A small image autoencoder, trained from scratch.
Model: 9.56M parameters, encoder arch resnet, encoder norm batchnorm, encoder widths [80, 160, 320], decoder norm groupnorm, decoder activation silu, decoder widths [48, 48, 96].
Data: trained on cartoon faces, 50862 training examples.
Rows from block 4 of the encoder of a small image autoencoder, named by matrix and row number. Rows with one number belong to one channel. Each number is 128 + 32 x the weight over its row's rms, rounded and kept within 0 to 255. All counts start at 0. After the name is the row's rms in percent of the matrix's.
After each channel's rows are labels from the 100 images, of 14976, where the channel reaches its highest value: "peak on" is the class under the peak. Only what is clearly more common there than usual is listed. The data: cartoon faces.
# convs0: first 3x3 conv (encoder.blocks.4.convs.0.weight, 160x160x3x3, each kernel summed), inputs 0-159
# convs1: second 3x3 conv (encoder.blocks.4.convs.1.weight, 160x160x3x3, transposed, each kernel summed), outputs 0-159

convs0.115 099 [108 111 192 126 130 130  73  69 121 107 168 127 122 142 108 112 112 110 139 150  83 121  96  97  69 101 150 136 132  80 132  57  92 173 117 167  94 190  88  87 121  99 119 135 114 120 156  92 102 130  94 162 163 116 147 151 216 184 119 158  88 152 166 156  92 161 121 115 149 130 123 118 109 140  45 119 110 138 136 181 105  42  80 165  99  40 117 123 111 118 123 146 197 147  80  80 134 122 117 113 123 133 139 149 145  98  89 101 111  80 148  77 128 149 189 119 160 189 137 157 176 121  58 150  72 137 134 114 128 140 131 123 112 110 134 128 119 117 179 126 184 128  95  94 105 123 109 120 129 154  59 158 118 121 128 117 154 157 136 148]
convs1.115 103 [119 145  94 171 122 122 110  82 161  79 130 180 175 114 132 109 119 167 119 132 165  83 105 153 169 128 106 136 128 111 166 124 144 142 127 111 146 115 188 126 142 124 131 117  92 147  99 125 151 136 119  35 148 134 174 145 178 172  84  92 141 104 106 231 104  79 116 153  99 168 110 144 136 167 151 175 128 136 144 128 109 201 150 116 224 204 162 134 171 141 146 181  97 132 111  95 134  70 138  71 147  86 100 117 136 115 152 109 149 147 139 162 116 159  68 116 183 159 148 181  92  64 131 122 129 131 157 180 133  95 162 157 122 120  91 107 134 154 122 126 153 167  60 142  94 141 148 128 114 133  79 136 109  97 106 188 156 134 127 156]
peak on: hair

convs0.152 101 [127 135  97 203 186 101 104 179 138 138  87 157 121 157 122 108  93 107 122 108 122 148 144 124 144 107 152  87  93 175 144 143 109 104 126 155 145 128 115 132 120 105 110 113 170 105  69 170 108  99  81 200 133  76 115 126 128  92  85 116 142 200  97 134 137  89 165 138 142  66  89  96  91 103 161 127 117 157 137 143  60 140 146 158 143 138 135 121 112 190 115 135 132 160 119 177 103  96 146 121 167  92  52 135 154 105  98 101 152 128 173 126 158 159 101 133 140 141 110  89 124 182 105 126 102  79 148 200 126 117  95  55 159 178 133  80 124  89  67  95 100  49  95 107 138 116 165 115 111 161  81 129  74  80 124  82  97 101 150 165]
convs1.152 096 [181  95  83 143 127  96 146 110  93 117 143 101  56 101 131 126 151 142 133 116 136 132 168 162  90 160 136 111 138 135 136 200  76 160 107 156 108 152 175 192 184 102  85  82 112 148 141 160 112 142 113 176 105 153 141 102 153 138 105  97 137 154 142 147  89 125  81 158 120 134 115 109 150 131 148 148  88  73 154 128 140 138 131 122 103 155 143 147 163 120 123 171  83  53 150 137 142  57 173 157 119 130 118 144 145 173 137 139 105 144 121 130 149 118 136 118 161  94 107 152 157 165 183 120 143 165  88 148 171 181 200 124 180 144 138 159  89  22  74 155  65 169 162 144 136 125 131 200 191 139 150 112 107  73 105 153 143  78 114 110]
peak on: skin

convs0.104 102 [ 97 150  99  80 108 150 139 109 114 160  60 148 139 171  68  92 116  74 130 113 110 152  47  65 147 157 129 126 137 103 113  87 103 115 116  85  52 184 121 125 120 134 110 165  63 109 162 114 124 161 165  66 120 135 119 132 111 148 142 146  93 114 165 108 175  81 133  65  69  72 108 118 100 140 134 177  78 102  65 148 115  72 142 143 102 132 118  98  69 110 106 163 152 131 126 183 154 143 175 142 148  72  95 124  84  82 163 134 133  83 126 137 132  65 165  97 145 120 126 130 134 126 126  52  92 156 127 130 189 109  86 124 108 160 137 113  96 139 102 138 130 131 151 130 110  88 130  82 114 154 141  91 111 115 193 113 143 155 110 175]
convs1.104 104 [129 184 174 148 166 155 163 152 184 149 111  90 187 153 145 116 166 121 145 146 175  57 180 124 130  91 155 146 155  82 129 110 112 157 142 162 177 173 133  86  82 127 122 113  88 114 152  85 130  91 140 142 130 102 141 100 128  97 171 160 154 134 150 110 207 104 110 159  62 155 163 163  86 193 135  75 159 141  95  98  97 134 188 136 117 139 213 161  88 144 114 101 125 153 125 101 192 120 109 143 179 144 152 126 127 137  86 117 133 164 174 124  75 119  86 124 122 154 128 133 107 136 132 114 165 141 178 129 194 147 144 163 111  92  94 186  82 148  99 135 142 172 118 143  99 121 168 149 120  91  93 130 112 119 121 173 115 173  72 181]
peak on: skin

convs0.13 096 [ 74 119  99 148 132 190 162 167 162 138 177 116 109 155 145 106  78 106 132 121 135 100 119 124 134 132 112 109  87 142 146  89  92 150 173 104 139 151 105 136  94 151 145 101 198  95 122 181 118 125 115  88 170 133 158 133 142  99 136 169  88 101 120 168 137 152 159 167  98 112 130 120 135 125 121 132 116  41 157 119  89  96  83 182 121  95  88 121  96  78 133 158 115 158 176 164 126 123 106 109 158 105 137 115 218  55 113  79  47 191  89 115 154  40 126 139 130 106 115  70 153  94  97 167 109 134 130  79 145 127 151  97 163 103 122 173 200 175 115  82  91  95 107 121 113 152 190 146 123 133 124 131 128  92 159 122 104 147 158 145]
convs1.13 096 [150 149 127 139 167 100  93 150 122 137 125 136 106 113 124 116 110 125 123 127 132 126 165 131 154 175  66 159 130 152  84 165  97 179 103 140 102 108  75 103 139 158  72 184 144 179 171  66 101 112 143  44  85 156 103 113 126 100 109 115 167 112 140 109 113 145 185 130 104 144 135  73  87 174 116 144  66 115 159 156 108  73 161 127  92 100 140 108 104 159  84 168  79 126 179 102 195 155 151 114  97 125 170 117  71 109  99 111 189 128 105 173 115 101 152 150 141 141  95  85 173 101 179  86 133  72  99 150 151 141 115 157 138 155 123  62  89  66 131 115 162  69 108 136 122 115 135 166 151  85 120 171 142 116  63 142 132  77  97 111]
peak on: hair; hat

convs0.149 102 [121  91 147 107 159  84 103  83  85  72 161  96 113 164 181  74 133 139 103 119 166 116  84 107 215 145 100 185 149  78  86 105 148 188 150 123 112 107 164 101 120  85 118 170 137 147  79  99 148  72  86 126 123 144  97 117 118 140 123 149  90 194 123  92 144 148 123 142 155 135 108 113 114  98  68 102 160  92 117  51 130 126 102 122 108 108 138 107 110 114 129 110 145 175  73 170 109 182 109 105 188  38 155 139 171 112 159 154 110 122  95  95 147 168 136  86 127 132 160 122 171  80 135 149 173 113 155 173 157 139 141  93  71 188 125 102 191 104 162 157 144  81 107  96 117 110  71 123 143 135 112 136 103 111 131 139 146 147 143 124]
convs1.149 100 [187 177 123 120 178 154 150 115 108 123 120 130 149  98 165 110  84 162 163 116 140  94 148  96 140 115 113 151 147 160 141 140 148 139 130  59 192 153 103 152 130 179 154  95 105 174 104 148  98 115 116 117 131 130  96 173 103 193 109 138 133 120  94 156 151 126 106 187 150  96 104 116 119 205 153  90 134 106 149  70 160 124 159 149 148 166 123 132  89  88 161 108  97  86 141 119  97 140 111  97  89 138 158 177 145 128  86 119 152 140 148 227 132 196  75  77 159 110  76  72 113  86 163 128 192  95 152  93 130 177 166  84 117 141 132 165 170 105 120  92 161 183 160 185  95 134 159 153 113 157 147 145 137 120  79  64 150 125 127 109]
peak on: hair

convs0.116 090 [108 114 116 178 130 116  85 152  97 158 147  93 123 135 120 109 151 158 133 188  48 152 125 136 106 130 153 128 120 111  53 144 201 168 113 113 129  97 118 166 155 127 162 102 181 178  97 127  46 129  86 120 121  60  73 169  79  90 149 116 127 141 163 144 156 126 151  90  80 102 138 153 149 163 173 140 104 146 102 144 115 106 137  65 102 165 131 153  68 134 136 174  43 119 125 100 127 117 133 129 154 100 164 132 186 114 167 131 113  84 109 129 187 127 149 165 143 136 132 104 115 103 146  83 104 106 206 103  76 192 191 152 110 135 124 144 146 135 117 109 108  86 113 188 123 106 111 153 162  81  91 145 140 159 133 105  67 119 130 126]
convs1.116 099 [ 51 102 132 175 146 110 183 131 152 106 137 116 119 144 130 132 140 105  84  90 141  86 128 131 148  72 120 138 130 115 182 102 130 113  89 133 154 150 118  94 181 199  55 128 185 125 107 100 150 149 177 156 131  86 132 184  91 128 127 159 121  94  67 119 147 112 147 108 141 101 133 126  89 114 142 144  70 143 149 170 163 180  68 157  48  90 137 170 171 197 100 158 118 162 103 147 153 149 142 102 110 145 144 110  78  92 171  92 159 126 159 126 138 100 142 110 122 126 105 136 143 143 172 154 159 111 117 166 158 151 168  74  90 101 152  86  67 132 142  68 121 125 132 161 117 199 164 118 199 127 120 104  89 179  78 144 142 116 105 133]
peak on: hair

convs0.137 102 [ 89 155  63 140 134 106  78  75 106  97 141  85  90 105 177 145 140 101 119 148 160 118 185 136  75 153 132 113 112 141  92 127 153 146 139 136 168  99 196 173  91 185 108 142 168  76 121 131 137 151 104 142 147 178 158 127  60 111 206 135 145 137 151 116 128  95 152 136 113 137 141 139 164 135 110 126  62  92 159 171  96 147 140 114 135 143  61 136 107 159 147 154 169 117 116 113  59 101 115 130 121 129 116 171 126 234 145 169 124 130 121 126  79 151 109 149 176 108 155 128 158 138  64 172 113 108 124 176 148 115 148 160 115 137 185  59 106 112  96 116  74 115 174 105 122  87 197 104 136 133 159  80  88 146 145 126 161 102 151 138]
convs1.137 099 [103 168 164 137 147 146 135 106 139  83  96 111  53 103 134 115 124 139 120 113 142 119 135 182 100 101 145 125  93  92  84 131 131 118 134 106 142 167 181 121 183 139 131 172 147 121 139 187 102 132  82  76  94 128 125 110 103 106 125  92 110 129 144 114 110 198 124 104  56  75 107 128 129 121 137 157 132 160 123 163 139  64  73 112 135  93 143 148  94 139 172 188  71 143  86 148 145  84 124 101 164 155 125 141 102 121 131 109  97 156 148  99 146 107  91 187  80 136  86 100  68  90  95 187 215 102 154 115 130 109  99  53 142 191 120  92  84 211 116 149 132 144 165 132 170 184 170 108 158 136 116 160 126 151 113 139 117 130 180 142]
peak on: clothes

convs0.54 100 [132  82 148 151 103 154 153 138 128 152 149  94 100 120 173  89 164  86  84 102 138 119 202 105 145  95 189 187 124 130 169 135 121 199 126 118 196 137  98  95  72 136 132 122 134 151 148 137 123 114 145 140 122 169 127 145 181 120 112 104 144 137 143 104 132 103 141 117 141 112 131 131 181 158 150 156 106  92 113 118 135 119  41 139 110 120 157 103 164 126  80  55  79 103 153 115 165 161 173 187 134 169 174 128 118 183 165 155 103 154 187  93 125 142 148 108  80  66 115  96 128 135 142 112  66  78 160 100  96 132 107 140 144  94 111  99 151 154 191 158 151 174  86 118 100 106  98 143 145 145 167 160 163  57 171 182 151 119 105  73]
convs1.54 091 [ 65 128  94 154 116 127 103 129 172 119 111 104 121  82 106 162 170 118 108 152 176 121 140 102 150 108 107  97  81 165 110  94 135 161 107 112 126 127 182 153 123 112  65 138 131 109 121 207  98 151  93 114 154 145 134 111 142 145 126 124 185 135  78 107 126 165 144 166 159  98 192  77 177  98 118 203  84 161 153  78 124 108 102 163 114 119  85 122 129 150 138  90 171 161  63  80 147 116 114 140  91 176 136 146 156 121 161 168 114 112 123 159  59  54 150  87 159 122 106 126 191 121 113 105 104 127  87 129 127  79 135 136 114  58 119 130 142 158 153 156 127 134 103 181 104  61 143 184 124 158  63 109 155 178 151 155  89 168 148 100]
peak on: clothes

convs0.25 106 [116 122 145 120 125 123 133 110  88 139 100 145 147 151 127 123 145 210 132 132 138  92  69 163 142 126 109 196 108 161 105 100 146 154 131 106 117 182 122 126 107 149 141 171 140 101 133  93 135 107  93 104  74  69 146 114 107 102 132 117 133 152 116 124  93 149  87 139 138 128 119 195 104 217 108 140 105 102 128  88 166 151 119 101 179 135  61 135  98 126 174  96  81 132 130 158 195 152 194 111 210 171 178 137 126 126 150  54 125 158 142 112  65 110  88 162 131 101  76 119 139 155 152 171 194 120 131  85 127 100 136 101 189 101 167 125  92 105 117 124 166 173 126 109 113 154 174  66  69 149 106 168 141 184 153 140 137 113  98 115]
convs1.25 102 [131  73  73 144 164  93 121  97 151 100 130  90 150 107 133 112 110 137  44 116 142 138 160 146 170 151 152 127 161 166 113 137 120 124  82 147  97  55 126  96 156 111 155  60 120 111 126 147 188 151 142 148  84 113 156  60 126 140 116 174 158  99 134 138 148 105 104 142 158  97 136 145 156 131 144 130 177 171 131 101  90 113 113 180 112 147 129 100 107 206 127 157 189 183 187 135 107 149 178 110  63 121 163 133  76 101 108 161  59 129 160 121 146  52  89 131 116 149 181 188 168 156  78 119  70  96 130 137 150 181  68 126 151 176  89 110 173 140 173 130 140 112 117 125  90  99  89 139 123 130 135 140 119 106  87 132 149 118 127 111]
peak on: clothes